Weights of a small image classifier.
Training: 19200 steps, batches of 128, held-out accuracy 99%.
Rows from block 5 of a small image classifier, named by matrix and row number. Rows with one number within an expert belong to one neuron, the router's apart. Each number is 500 + 40 x the weight over its row's rms, rounded and kept within 0 to 999. All counts start at 0. Numbers have three digits each.
After each expert's rows are labels from the 100 images, of 14976, where the router gives the expert most weight on average: "strongest on" is what is common among them; "peak on" is the class under the peak. Only what is clearly more common there than usual is listed. The data: made-up road signs on poles.
# router: router (model.blocks.5.mlp.router.weight, 16x256), inputs 128-191
# up: expert up (model.blocks.5.mlp.up, 16x64x256), inputs 128-191
# down: expert down (model.blocks.5.mlp.down, 16x256x64, transposed), outputs 128-191

# expert 8
router.8:516487448469467560526555513504526455511493528570507513470579494463613530485475430476413514499491491476439434502524449481511498568526484452457488514429592465483467507520451514551447521471552517
up.0:541452548445456558572407487461414503511518436469541502503496495488453517525513558524478543478538475502489508474426513433506588510517512499449490473481549483564501489438451461513532506565510479
down.0:419529474535522478474497493528466404512530437551453446594563544462525449471486489459556460535463502479474499488512512478468509488520423443560477517570519523540460457456482489493537508507497545
up.1:485494468528532517509442497564550568486496557431429552505450520427572494473570506512506494469545436485537449547528526572407513411475561521428556537510420458530524457555487498446551507492502531
down.1:554516487520456523486452459487540476581460507535475509449431527509572462527597427557513457504487469447479506468530525542482528447582501507521541548551528391577531539552447532520506540459455588
up.2:506438448563533552502486504527510508496495495566570503505486543482444430525476531448517515534483501497567500486473521534614443545426458545447543486547530481505455501478484491503498494522471546
down.2:490475469501469507473513546512504442491581562432492481492516537505490457496453574502514464518489500437459475485566453572563499546486486485572565452546471466467481561512512541535437577509569590
up.3:498421503460533459483519578472539497516481512456463452548492476515506541501504528515535498447528535482503479523584456478477540428532520491508485428517510492490457457503509532485452426511541480
down.3:522497451530490520503450536517501502473460464481511496473545613518471584519497485492529545486408469441544539540477476552526482528514542509521541499604523521491513523600484496526506513523459530
up.4:471503471584529490489504569502518574459520563506589572498502498480488426492509446472497559517511561477502501533470460538572499520440487569539471489539548531544456539462460543538497424464516515
down.4:527466493548535479552461438532430468459471547529539527488525499493517478531438564528522554527501487461536520465550429492462448514416405578490498526495535476478517454489497471462546566477510581
up.5:561502517493417492538419496410493452465515510431556437534442505522467513518467565486483519529523533506528550503515574490527545533412485485468464530547582548520594504465506457592517461499524471
down.5:513507409510526463461502495543470416473534484528481481570520530509507447501467504480564528479480496442499479533529505501497477550471452483576468530626466498522494466473493509494527514459431532
up.6:516461529478499524511469554443426420488547468443497408566523509426487500446445573460535523507492517527471488474450566450554536454446436464499498562493500539520547541439493498443556503529532436
down.6:551551458517520451475498484534557488474501494516449506484463609547523396460490445429568514478507484438486450451522534493447531543489390515552450517583469493572493474540500479545505523503447563
up.7:541444487514535467540504476449562474502535500511537412485440523545404509530474512478476554487433461525493489441455522529432435584489436471470461488545527553502491579489581417545573458499484467
down.7:505537465470492506479515491395524529522508461517476430539536548508422554435520482528470429481446500544536570515545541498419478588490454525516451505604480452571533463445518493564442560497549446
up.8:424559515480539488571528501545494542497588500466436563532574481485528496486535455491436476522542514558461478623471448532511527540532469509510494493480514498578469464491442542544522520522505519
down.8:522502533503496468566479498497474547471577515488525468463503486512482461508506483439521527563527560458492509516527465407483497468556417515506541518418454450552523457450491509449477538556568451
up.9:499512451551517457512499521472530504403465475502480560498602523442551498458526466465476509453501476512495506560580431514535465542497542590506567550433454418555517459554488509495513519516548455
down.9:528510503482492516535458446515489482558531486474540575500448393502503503532479538568443495501539527495555545458494437517423498428529543547526607532455480553447582499524550531462490481422489570
up.10:528451454506532497485470442491500505495461463460482491458463464488501527473503511485506478480567452498507487457564566548481488484544544479495501528517406470546458454499531517445533526552521571
down.10:532525467560483516492507519473496464483519496545531528474427578468471456465514485471514537465431421446535483533489543544519515544492549510448494503512542494502495540568465511537534580467460541
strongest on: hexagon sign
peak on: face

# expert 7
router.7:510500474528473478515496497471505543472432479406518561476506448503446486530495502532497526498559578420482455537434512574505492464542522536501449473557514551444464441497461456559433561523514540
up.0:462523493570488513497461491531538483468545523488508515509503579506557458543539527511390509524517505498450462493488528549492495494461495508481568474541452532498481593493503479536563462529525499
down.0:470519480539524524449506517483586572433478504527485467433456514501484539498503456526548495488525489444426530546450557516473485563504469522569460509465502453531502517523450527555422533494550460
up.1:431536503451531574460507502442423522480449463450474459483496431455536550496529497498553480472489518503455514518484533464509504576531496547566576493482426449484484495467475604443457491544500458
down.1:530504576529496539473548508487498516418453481498506498534514471499486475553554506562528475499518584441531518569458429428586527575471479503433462486498527517485490500526462480502470504533479469
up.2:511480557419504431459504541469478496547475480492471518482504449513490576472492456482524474524472536551474552469415523362504498529538524429471469567514562438510498533461508570413471474552481461
down.2:549493571532518522475511488499482520500405487495507418531497405457471515474504458564548473490402534498550510562490488455499515571498503510478504505456447512479547479518479534495492484550482495
up.3:481482479445467484502553516481461466531473455606505461470497551461491526485492573449527506508474478535466628492450481467519528511533430471461500505482532469500477526496509492400510546517580534
down.3:549490561526476532498481452491488548484411497494513403509494432506479479497552507547559478493461469529511543568498474443562532552506525489504477533484488452528527473461510533505529468543436525
up.4:505538402517513468459580538491506515485502507527448525491437488481487422436521533454539531553500553449538452526458536519518465489414472462489470487525498584427468539441506431510497454497437493
down.4:481494475474501486523476476486451462513524500473504529487453536530509498524488507459481481491490503509492527440556585485482459486510474517515557488531475490525531505462632513531482501420438467
up.5:509493485517526521539504540518467471482515494412528495453523498562528451526537506513455544523517537490509449581524472508488394545486486555491507478596469442445502438533472516530485555529523518
down.5:518474534556553535498506497543568441452490518574448520540536451518539514465477523518597524521487519549559460557445439491532498586535502520541511508472441481521512443511514511495546537514468429
up.6:517503511498501487535509498493515430560488517486505529537477471510613558541448474542445528424424535533463436420523500467402488438503520495467506524508538529434577532454566486486474445475476470
down.6:511503545492528479523513447493481535454459478468561425485513452449451559485444530503534541552469482561545513500517436472581518595446498547525501540500548487460501463490497550491544504510530429
up.7:515557507465460477493521591412473407571471515486491480497524520495539498549482488436504463474510559480469479470565487444518438496423508448587449502518589520476526450461486592510457428496456503
down.7:535457533479493499496517506481455512496398466449497467532548466507465523480473476553521536472448485502537523567498465435545543562472499470516446568420513470486535524454506546436508503554507481
up.8:459510515521527504518485500516444507473485479439526459473449433513540523487526506518522533459520462446509424532535494509474465481482460542408578509545481439501511464540545511475489569484563525
down.8:552463540487586487517547531572546467502490509552500477571494508484554477481513512499501544504538518529540498533456389455530521482501556502502462498474513521512505488508467474516498543550444436
up.9:465526483512509465500521546428480428524424491500481515480514460507578518515457456481549511510518513482468482513577423419520472436486422448529471525459514501473544523525490553419449474478524467
down.9:526522538491546505498541474529488515475435446501467400496470437483531450476483472527562519471449560530526506500520503407536490531456521476522462530437509520528498490469504545466589517497528487
up.10:502483500491453459554515546515419548540416480505465502531505375495568462538491474491531547483503495472504471531506460468482477448523451483384502491465502506470582543482517450526477518472555542
down.10:530534497490516472446500442560442480449479498493577433497449422469461487556505503518560479517421530547464535532496490419521462476516473462513480502481548505492479422485518545509554503446507548
strongest on: bar; arrow right
peak on: face

# expert 15
router.15:487506524555476505452515510490467532491475486554459550494519491486568483459473562500624515506562490547490532506523510477568521473532500512379518493529469572532504544480470486405485463537400536
up.0:486470424561549449536513416459423442455510456526395523495497547463512518500476460486531492567488574529499479498551509463487449522448539541534478526567509463534496412463515521454569488590507480
down.0:530581578509503508598509479538490449529500553461518604525486518545566549474510513480561559468479628487508490431470558439562545502595533536507516541455534474517479522484542466503473599534545479
up.1:557479532566446514464561567450512555525518536561485543462512502456547505416483465561534488547549542429488457555468545551538477508507526466511473481541510556582573579487484456477515442558437532
down.1:478474415508507558480454474517512510500505560397483513497456556457452531522465525492526467557494492488466525559477533546461524481507549448438501460510411551551452520449468538498499514488461533
up.2:500483581509530495472491535491468533500529491450511444439458493485429493470470443456436521458496434490565509493560582474527476500518481536531538500464534459480458494494527469576550496499523500
down.2:497497487573472451547561530449384560486472480580514507473558465526595458501476438472456520491431453502530472433490473472531449533489526513520503509500485504468480475545593519478522425552584529
up.3:502528472561507523505519436540512450475514493506466442459535535529518464468530438446548512540422508474453437521543540493512465537449506590573507456549507439498481428552470560562459498546532510
down.3:479538482486483510523489507482483547468489534547498481425559480506524458518524465463513507413445476529532505469496474485483435559517508462534494558458517524480491464555550559460515528500546520
up.4:487532528487582518501492464517453590533515452445523405481512449524554485448540468531446559512529477444506493423459528460522505551532501531521511533522592460499428525510504521555572494476497562
down.4:491517498556471436520561504467417559473489493549537507451597478551592450546487433477465523489443433558524485453493489497542425524491520493513508525465525533445509462530568518475508451542575525
up.5:499504433519576597510501453568487490546444468516443467468553475463430458513484495432495458474497465528485492569575440437484513458522458526531475457441506436557510391482446550494436577552521577
down.5:504542514481494546517476491477488498513525443576526486436542497492465505526541462497499510473492514523517496449577480494494477503551402492529435498479496486541494445485542530513491564518505442
up.6:532489506429498568467555548440428483500564476531449418452566463564417450511501460457495530472512535494466488493499449514503465510507456453501498422520518490470491488428494465527508550521475525
down.6:527480498527488478521507465496453567556435479502520440473540490475499497475497424427409483558448449486487480468560538522495534479555498462473434517450494478454503522456492506424524461480552491
up.7:442518507518506466564466514501519453498568531516454451540557478505482435531501519494434511589478566499512489509556473540509429491469521483544590444511496479516497459505512479522513533545501492
down.7:488483580475477455520573472478410547563497452563552496498481442537551484506524534467451539539425588576516462474455493461446464497505482528496484550502570513482509518452527465491515469525555473
up.8:484499538545543488512506533469448470517555545504472462498521480516499495515502456506472515545506551444406486544576459439456442483502531556593456502520489460542497404487512578508472484589564537
down.8:456547534579458450558550483475426486492506503532515475429495468538637474536548470499472479465457457515545489492473441450520461472549475489519492519434559505503486491472567489451473525522528456
up.9:542453453526573463522463440551498449518545453488474543594497505506575521449524467499496507548490502496487471459468549541475445517505538507442481457498537527469452506563541471457551482530498471
down.9:537521484541467450554511514459428549504514520495504595452580501548533489446456426444502527437420385493598542445478490476577492561515545503489566525437468503466513486541549481481509470550580504
up.10:490488638484439500497527559501496489557493541530526539543439504459504421533520515485501557486547507477552418531471483558535514521392485488511486501551502554481552562476503532502487464503504529
down.10:489449472534476523540496437534552556478482536530546482563510524453437484513471442448416513499520499523473548524525454487469492585458548482516534491449563514408472491481465440486490505494603553
strongest on: square sign
peak on: face; rim

# expert 12
router.12:459497524486542508549441501604483523473479421480483544520502474554530534525509517424566481507508566521634459526496486596535465484447476499553511520598495472543520424521469554540487501495472489
up.0:515527491454466430491520515442453457437487496548490534562499498494557509492501451546555485503552559510503429548432560448539525527503567554490482460540569452436440468439504485446539513508503456
down.0:439470450542448481539480532551534524586541540499489586501459519426497476532445477547425465464470433488466519489551512465470613536514628493470538498491533431476502457480452461487563454573519514
up.1:523510470493463494456558519489405505511523484600533516490474516542523479475515486475558528526552478479556526568509564577562520553441476533474517495562531551496496513458439486523487465508440550
down.1:461455513506545505579478555540522456514496515511498482416545612457472459498448487527540496476495482503424483509501525505534520549469569482552513413549503526560504466595492476470429495477558469
up.2:472448496529412507437499468456487460514524551491501577445495523482482521516474450555583536459509533452533485486475510507519501564534515544479506511508515549493465516461495474508454451547478531
down.2:522558473533442400483566492463403538517504575463546488542509510547517529508539597504462513540477532485526475488558464468544459483494460523503497566416462463524467486414471507523448484522527523
up.3:568445440514416486509480557431475469474438513543554542484557602506471459505439506483453495499459407541519526497434493539479438560507506505481559487490530504444412579491569454461438459535563515
down.3:485489508543459385515538518433432545525538548507547497520560499512536554520507498496462477549460525497477420501430503510551553465512471486502513547452536442475419541428528501493487459468453530
up.4:467466472545490517508460522508443532491477482442511569521487547486513524431544496562469511510426481479467551503590530492458506500494523553560604524430535455488419473545526490545486444511621460
down.4:512573473494564469494523567518497498444511481473543537551507469501442561512400568478486478488505501560525590544491489484586520464574516484502537566448458404502495506455556545478487486563575541
up.5:516447570483483499550603555480546505526495488497452459509486476500475511470530474443511475499537565492473455577464477557453406564522467467521458475538518564509490565418498458491489498539453521
down.5:459477474454529450470502546460438557489538528518553466480553453541508499491555481521491546486437561480521488472508474464470420552500422506476437541522513573559496468420489526490561507521490442
up.6:498535512568473501534473493474488510503539598502521506492468503475505449495518509581570515472506538477519476455457497474508530535515498544480510514481546569456536550499478539474489551554501475
down.6:503550526543476416498543508495449550488522546471557515540485487488493563487522585535491513550468487446538450482466497456547478465503434563462472573404503450514467509446515491536433525596561537
up.7:507486467528474479473478489522558507472543473491501547545544499475452509490409519518502452472475475549490466472554513471485501459521534525601531523502535450531542441560485505574487466451598479
down.7:485516454463499507416504458459527464553601502595552464475425499506490520518461469451421471483441457500529537540490502531472471504509504422513485481475518427452511544468487579482550522511534487
up.8:460497538523527520500546475532538462510553528437540458471538471440533496492454537464530476492596508563502452550523481466547455551549445497523500493530568522604553465469523563418513527523454476
down.8:494498502507498494465486494496469561482532505520572480544453456516507496479571474545501506543497518460572443516484484438511472536479414500488479576432578522497590440426484510448527506527417528
up.9:487518536503503457450528458525494463444504548528529529492466488516555462537498466572487467436476464510471444473493523458492457475560550557511514507438553463502492465546466528421523538476557467
down.9:424521514510456481535560480518466519489512519567494453474491440442495526463486516501469488518472537450508462502538493511446437457530488553507463543441494466473433487426495498478453471562556502
up.10:424474373423482498470445476475516480494449467501528556524528551525428564455426442477523498507492513520542560541501511385530519526499548537540469493504546436497462403574486495546465573534502430
down.10:455577478487428507516458472492499496486538526556505544486508476476482541513527513525515432527526526452465527571472490483489600444459589457491478479498477463517448363511492558501498529507424535
strongest on: !; T
peak on: face

# expert 5
router.5:522469536445498536519501503507579537485603537458508430479484478536441510480508425463595513487510482511454528544520541454497481480498471535566527512531500500496550489498477556543550492459513463
up.0:562520537498455500471575480446500546540567550573495506486520484574448472496474504468503527528538537500467436522466390463507437592447478516515436494568559580534520566474476466499519464534492498
down.0:475457551553533518521515485506465492435524491475555527519559490477511545563453474429449511519568479545518454570558452483550537512445436579486485446460531526505445425494491508421545512580544514
up.1:529464438494529475442512584493547484515524530581549473451468491545434445433471509512526568439449522468514471421414471448498449517466466434496501535530518586532521594429567437460501507448487481
down.1:495506563499501538499496489517411505566496474513490459537472496485480533457463529435482506526523523566562512464631507484531521469480416439524430511519499554446485425363549461543517563547443461
up.2:502559514468478510450568488496519506541517446509488408437501425536534446458527504477509537505480533432483488515466470430546540576520475524462477542507496485458523515482465476440447546470500496
down.2:503533486510487508499470462473472483556541463531463519481549532495510485422525512365523466519527471484446518496512540455459470472535520497492569507452482444505467476506469520443557529532488453
up.3:509467499451578497508568475492449453512438486581495508479518487537522538535522524534474510486524558477519448499475515449477483522554536492507431527462555450501450464481467493442455586524517492
down.3:534532505531503454542511491579531588499397418427533486481451513512505548578528458498479533519518469512471540544508503487469457531487491536501467493481489469446513463526473634565448437482530474
up.4:525497517542478458543483488450513496496504492486514459547441476564420536519450597508527533587557545472432543481478520446476470532454484473522523536563533531501533565541541435548503493539537453
down.4:455502509506511497509481509504548483425625511556500451543523476423463461492491567494516464576483409522424613505451510444525513479477480497505542583539562529544478458523518482462515533567571476
up.5:470467565440546447502421461511519488510522469508478481604468474448537483491500568569445514470569477470550478509457525532474523533482444580530532519535567488568462475561534502444533464498516551
down.5:490495484493534540485480499517549509491461448473514461456522438493521526482515503605508489492441410484498484500447562501539495514475534459554540509574507555545508528538582473412507496454486502
up.6:487477442481515504493498552497577481521522461472515510501499460532472490512437555453439538516512507405480517507558481575463434458529451447448471462511467546489553538529489416504457472431500522
down.6:507492455479488528522513547433455456492590478498489396501440481494453528424432560523523488461490539505532484405450506489482495532522465407522444552512489578501499579393596472470461503558477434
up.7:545469483471555492430470546522530473503568554552510527507425499536492537458550495484522512440500554416438481497443450442468385576468456426503500474530455572459476604427595483451518501484466457
down.7:482498542537458561516504479486485522531464508496504494559504497514512540550527523419452489541465507527473467583583455567505502554497398489479457495515452568513496467486583467511556523448513494
up.8:545492549497520540463561535508528485479503463470537443447548463558522444533502514482496543506554510452482436556501489475497521550494448538416430522480460448453566511526479483460492509468471491
down.8:515576459495493500590493501505490464543532470526488497427522527487525453438537481435529448436482527449435421480461544476558489480542476443515523498476567478513497550489498544496506514544462515
up.9:485449432469535454508403538512523500468514467486556439545501514509448489461466555497516528502448488500568545436425573444501502461474455463500496575552493503506538511521556490454505520421524472
down.9:482475486512516500495528498523581482471583449548470460533469460498430494426467606564543496469506473565499501426474499471465487473414471456544506518511516515501509507456509441456544502550511416
up.10:471528520501485505463508472494529484524516513502490439428456564497562520546563399534475546433520479465504496461457557498516498444589514544513502486541517501497524470502457508464522525491542494
down.10:566452458515466465499452464510531427567523522451526482500548554514546453478493499485416544492474454473547462424543497522475455543486565474424518504469493485551553539510535453437523510487497620
strongest on: crescent
peak on: face

# expert 10
router.10:503635477507538400488466529495520478504428431441534510494461496500471555525494525460510517503528520474556551505500541488584541461500496503520467548525465448530423431538502489487464531505501489
up.0:482480521502442509558494454455469442535496501532479545478475542517495499611441530512470456441491466497441478483515452479448521512525479492559500495439486454541538521529633539562467558559401473
down.0:528552511467509535524468491530496458549552610465495555490557602479557570504466418601531467443417462508510494457521552474534468501479501455510540522349507458472522539525513528537574490471488513
up.1:522461489508584474542473554477518507456443480476530549556596499483507469531496424528504534482490503471516412484475536458537501558539559575470514444502514452463438531467544476515525446513532501
down.1:475555533443528531526497545535560526544534473507494435530531499480557506521492523444550511451521524516516558466562468495491479538486516505565538470471518413495482583528475534510513535479556526
up.2:474482543541493495493475500476493447500517536490501435513457527468421440508467590489474468484472451448482606434428494495465424536484472539480523504513466578533538555547590482453513503499473437
down.2:507615527464472479560467481506519496526573536507525440420525553468511533484508436535616531532488555532524508500552533496465466508582499475472514518461510464539529480482481520523519513459504489
up.3:484461503515518470484502511466566555509502495449514561517531556533457495465419493409459502517485506472506440559521465552473486480445542418452480528562459547547563492446444470570520460519477519
down.3:516525546480557574535505531523448440556470506515453459531506492482570508517513485529485545475533515534496533543544567462529592479564583496434523523448520457576507547483523508492509537494515490
up.4:489520488509473516481489524459434447477525520496460477502555429516587498493525473546491476488471484532515504507487538456479533464537510574550541487453510508470477528486561552459547522510579470
down.4:506515533543522526524476592557454534544544515498492543488526513460533518514500458537521456438490531511442518510518473540515446466453554527447450519424445478529470534496573462589453496449486455
up.5:457500532487480578526509514451544508551520527506469525451504549463447381510438571454507502443526481504510516499538444513497495451480375444515508507502410532507459540510517534483505531532527516
down.5:498505519479468531532498499523485462469556468479593437487413494474615571569547450546528501465510511534537471546521505530503519467543611474482529516478570471500547566479508481455492510409538472
up.6:496547548463473452505493459427438470476499479496472550520447580504437546511510523520501485425555491506523503447549533465438484493512506484468446511513494486612469481463540525432535490490513492
down.6:516561576487429538424506477504551502498467516461503631512568543483536547496524493476468461402525502487505539508563570452519557497505530521435535528404464476506506490575552474525513554475465544
up.7:488464521463500526479487486527452501529508501539504408490497462507559492404568541473518499482455450477489526483509457481503496578462456546516535448459543549519550497478536551432453521438548519
down.7:540554482506547556512487536587546498491557506524545481546456553534516570526469469555564555544516541549496562542497498498498465547572536486426567483530515462525497523502499455497495449453527460
up.8:464488503527436451497491559457542478537544518510547508465515435517550438496569514532456527460521475494556480503450481500490527465525523564510531449477477523489522535502465519423530482452527523
down.8:539505477421535529529522459574531486460542507492532473558515490519528619502505447445543504523528533469496496543535500510476517544511509503513541529497518461541485550505523517534498558455534512
up.9:556504535498467496521525448421483480528549520512480546470463576522453516518512503540479488465558517525483492544463522548546551526486514514500512437528533509613529485426444479446526564526406511
down.9:445528454494505575500483546515460461453515472540517471505410530455556481537556499519456506430496533507501546566415471544519575534487561472451523524342534486533475511494527477439410519494463464
up.10:535561574486498436524471469523508423504448459553540481556452515500584405554538533502508540487558460431575469452518467551517522531470471560495464508521497547515551482510500466467461545469523501
down.10:525547527492536572528484554573468506462560504490489453432489488510565525516540443505602517455486524553543530490548468463495515577518495518485506495472565473548556478455454482448500534465503484
strongest on: triangle sign; !
peak on: face

# expert 2
router.2:508483524510569561419513498453460486533453430563478537530543505527441494481422491469457519532501528486432463495521580495468464538462489501443445465487467489475495487399533438454493519559470512
up.0:492495445457535555450519494501512483514484525533499532523525517514492560543506427515499461508535474521534472507464559492526460587479580483482497479519562537512464454519526507536475472473508510
down.0:490496523464534518436600563545493493511562528520473448489549598519518519510532486433498501489456554511506514501444443506505448525499526464572495402499525495536476443532511500497524539451515487
up.1:577516547527496577454466467552537578491437471368536477409518522508543543565539419485519466469543501482461498499531517491528458566520583538474492518485416414565518457564559542541472459562489539
down.1:494523508524498436555430474540549580484527482459543514492458436492527578535495527522480471442574440496455547460491482520497546516492526482432544519529423478567530469559461456521515559531450545
up.2:520468513560490549483473389503465527513475536416531493420521572520505455572584440502472484478534516421481482464497510577493500548488502539506515473526432497528456542518544544507576521463442531
down.2:507440531498471438523466537500475463505556531496482515500438509497491598526424521498568513477535477434546501427475531535519475504468483499515554565516516472577536525533473415445504496575479526
up.3:502503417520512530482524518476468509460445528569472502503504495480450542403422530482520538569477498438468497516480534447464578399508467551405494431439488520471514512476469435492465532469510449
down.3:502521517543523488419524461487517464522506508509486594490519481516517521491467514572490466527471493560501486488496536500536517449510483466503474456380557488479500528496535511552407510494481488
up.4:502522490418457457504511531450513506527531494498488519548592528509492482486514492481485514441515560503493479531556417406560479525477519463494494532519518513482581451465415558527434494508495457
down.4:467508596468456534429510493440493537515460522539450484455519493457462461509503471439499467494497470532505465496525541491462490518617513504501463392490485450457500450459514492420458532573519489
up.5:507522506460524492573500475447522542461496400480475459480453513625463578456533461477554529524455445568478525487509503422485484504545471452539460540503511460490544423522460494511444525559570451
down.5:469527540490520492478511449533528564520440442537457489440464489495553503587538480478456467428537486645466523494495574489434547455517550501447514470560429425462462468518498465542477465525495515
up.6:560481507454489448482445442482451404482567546517516589586517536492447453524429484563514494441453518544527492484542555481537435450468521505485599488463485497469473487451532471497531514462457442
down.6:506535473522450527543551557461447482575537553482505557498532523559485464523477469539515512507401562504523436473469444471548448419500512493447522495502499508460565545458548477490494431502514504
up.7:480525464491578474444515581504508511406502484575488524493522498502478534477473447518455489500501498436436472491453532490498545559502512534506454474491533512505466521510521473446531498544563480
down.7:477476458511527517444510438504527524499512461449465521514523517531535510496497535547488486548499460464516439447423538571438529446452458452500515452501501544471464502434440538528488479494524496
up.8:463523478500496499490478481448536450523591540485462478401572521464487498523489473502522500445507570486478457452333530514483468570533508478559547476511540535514414497477533515570503512491507531
down.8:493456503496453506515521570437430494535552513503484449430523548493435505469560407496490531455500465449482449512507490476484471593503488475534489456531467460539524486468543507505497476578529562
up.9:506494504486536555485516406556501492503555405536509487486550446501519523533540438515455480490537476515458478459435532493485512583504509535496497467512504463553505495553459516436537520502527544
down.9:429533537522488508553470452528522544545510463447490455565490490470579500592496485546487424504524512516468561523519494527512508484497458502527514489520474565503506521550564509519451496449488569
up.10:496526481509484467526501495550545510492535462539515482450522602492507439492510417485474560519497466545547384450537507513517494489459457509532461480529565514485516473500454477584560494553535528
down.10:495518494456461542503567522442506445483570522543481509540522527503442503516433503516549511495539456402463465502499480483496501568523558478546574465564501449536589469494516545465495486492563554
strongest on: square sign
peak on: face

# expert 11
router.11:530532432561482477534477489472457468506496564464491433491486565477471406508537610476465471511464455523530568496518485492489443516544496482541494503512519515560521537521564472490536519563484502
up.0:552473477461490512468506549452525519591483524494468462492497509431506494472554512490507481447513491399469501500504406487503566449555480441559503486496481535459549540464499500525454477535518506
down.0:515519492462468488538401435513487537524549531452515531467481569484474501470584471468432529485536455488554467525498557536481474491438509528485570568523479526527546442492480530475514494554567527
up.1:498521437493498526454535468529571567501476449551511560433549454533513501514515483500474522445474444556547481519493492468544493540594460531432454508432534420536508410550495450512474544508443523
down.1:505483532555525539506483509510516506495434453557502541536513563477485537454571522415536440443513525533513522451475484473488540490493494515538435480453528469375373499508512557534416542508521489
up.2:489524523506506534465529460486508535438467462470516507484471519490450539483484540509476511486480439485467553462523537533451445569521451505500491537459448555453463497516501534457501482532460492
down.2:509484470437552484551455525511481529431533518511456471525467560516431519462431537505520490558460577532535539494514511504543478484453584473485408507544499629582473480578486483465631450448557417
up.3:507509475462580561502454492499443468555530499456466471556524553446571519501549504455536443504499529525488512522478486460512479556490573457587524528547567477529468484482557598482498497513493481
down.3:556515487478457507447564491558619514563562553519531405543475624543428504513473490551493581505497442507520530509507425484488551502559416490420487525518496457590525521497531407527448515458523565
up.4:527590520524483451514509528478442545478493468470517440427535496551494478473610536540526486538462503522532495478444483539531511463554486512470542555553500513456502529518471524501493499446510512
down.4:490476456494466546442533498471511475504444553527533456517555529476522508582526494453555594466467569505422484530468387450480546498474459490505484530489542506431508463481451454478484498475449561
up.5:526478456494534499447547527443495532550410469580517505465443478481538509457522514434542522446499474450445503523475496520543542497539456454501445465474522556424572526419453458469422469503433490
down.5:448479482527472559481434482476505484457493479494511490543598512460461496519507458429511507438590515502488530572465450526475527539474524508437534505517520529390437414508464472515536515474526543
up.6:444503464514549525504539477549495481544471473517492482508516458540500468494460491457505504529499486518473503506584450481539493460566490448429478477545516510494453493460511440513474559551477521
down.6:492502491518462482544480470437470410492497468508428428558536440440505516489515495447562471546489473459487553594446484466538473419468507467472562553498526508454467511491437477439468584470563454
up.7:548503438504466456497519554459490495557454508456469480529505474441497478496434515446519514520467538491519464522493450515496506498484456468541467526526520509485505543456531508473498458544565522
down.7:501485461475484467514453570508488466597553495467560515553467531441544489523478481454510517498554420492534545566480513521555501442479507504506502552526464545575504562456428471572520558492546524
up.8:460466476460505547472482442550534538509486561486533503493465555514444498539434508542572493460435450555487547495517572444470419521532503474558470559474493548509482540514529559534490525457420456
down.8:490541457486448533531464526537524569454534471471527507487480634510518547467560434508461526532459525450542452559476561499490437513529464562402488562490470440533510454446511441529500480539516520
up.9:519475511529410501519489469499446486466533525466525445450511587526513467540591468531452510492515543497532500519450495490500482550452453570454548524485495463551515543517509472516585443480534471
down.9:478468468484552511502499503550617583467519554570473576443491461462464506417461571556454510521416560483472490499532455584466543518517481479519456490584461539562494469566478477471560445458491541
up.10:517448409547548541511499476510487533502425536506528490521555538459556494497481502524473482527489466452544474554522473564507516469475541523498535516552555456535454485480519515574441559512535566
down.10:532437495412465535457499513469552516532419441534534508478514460456571459580557456478572518375589464515475540488455454460493563546471450450562472474522608551507474482474542516455447508446498574
strongest on: circle sign; E; B
peak on: face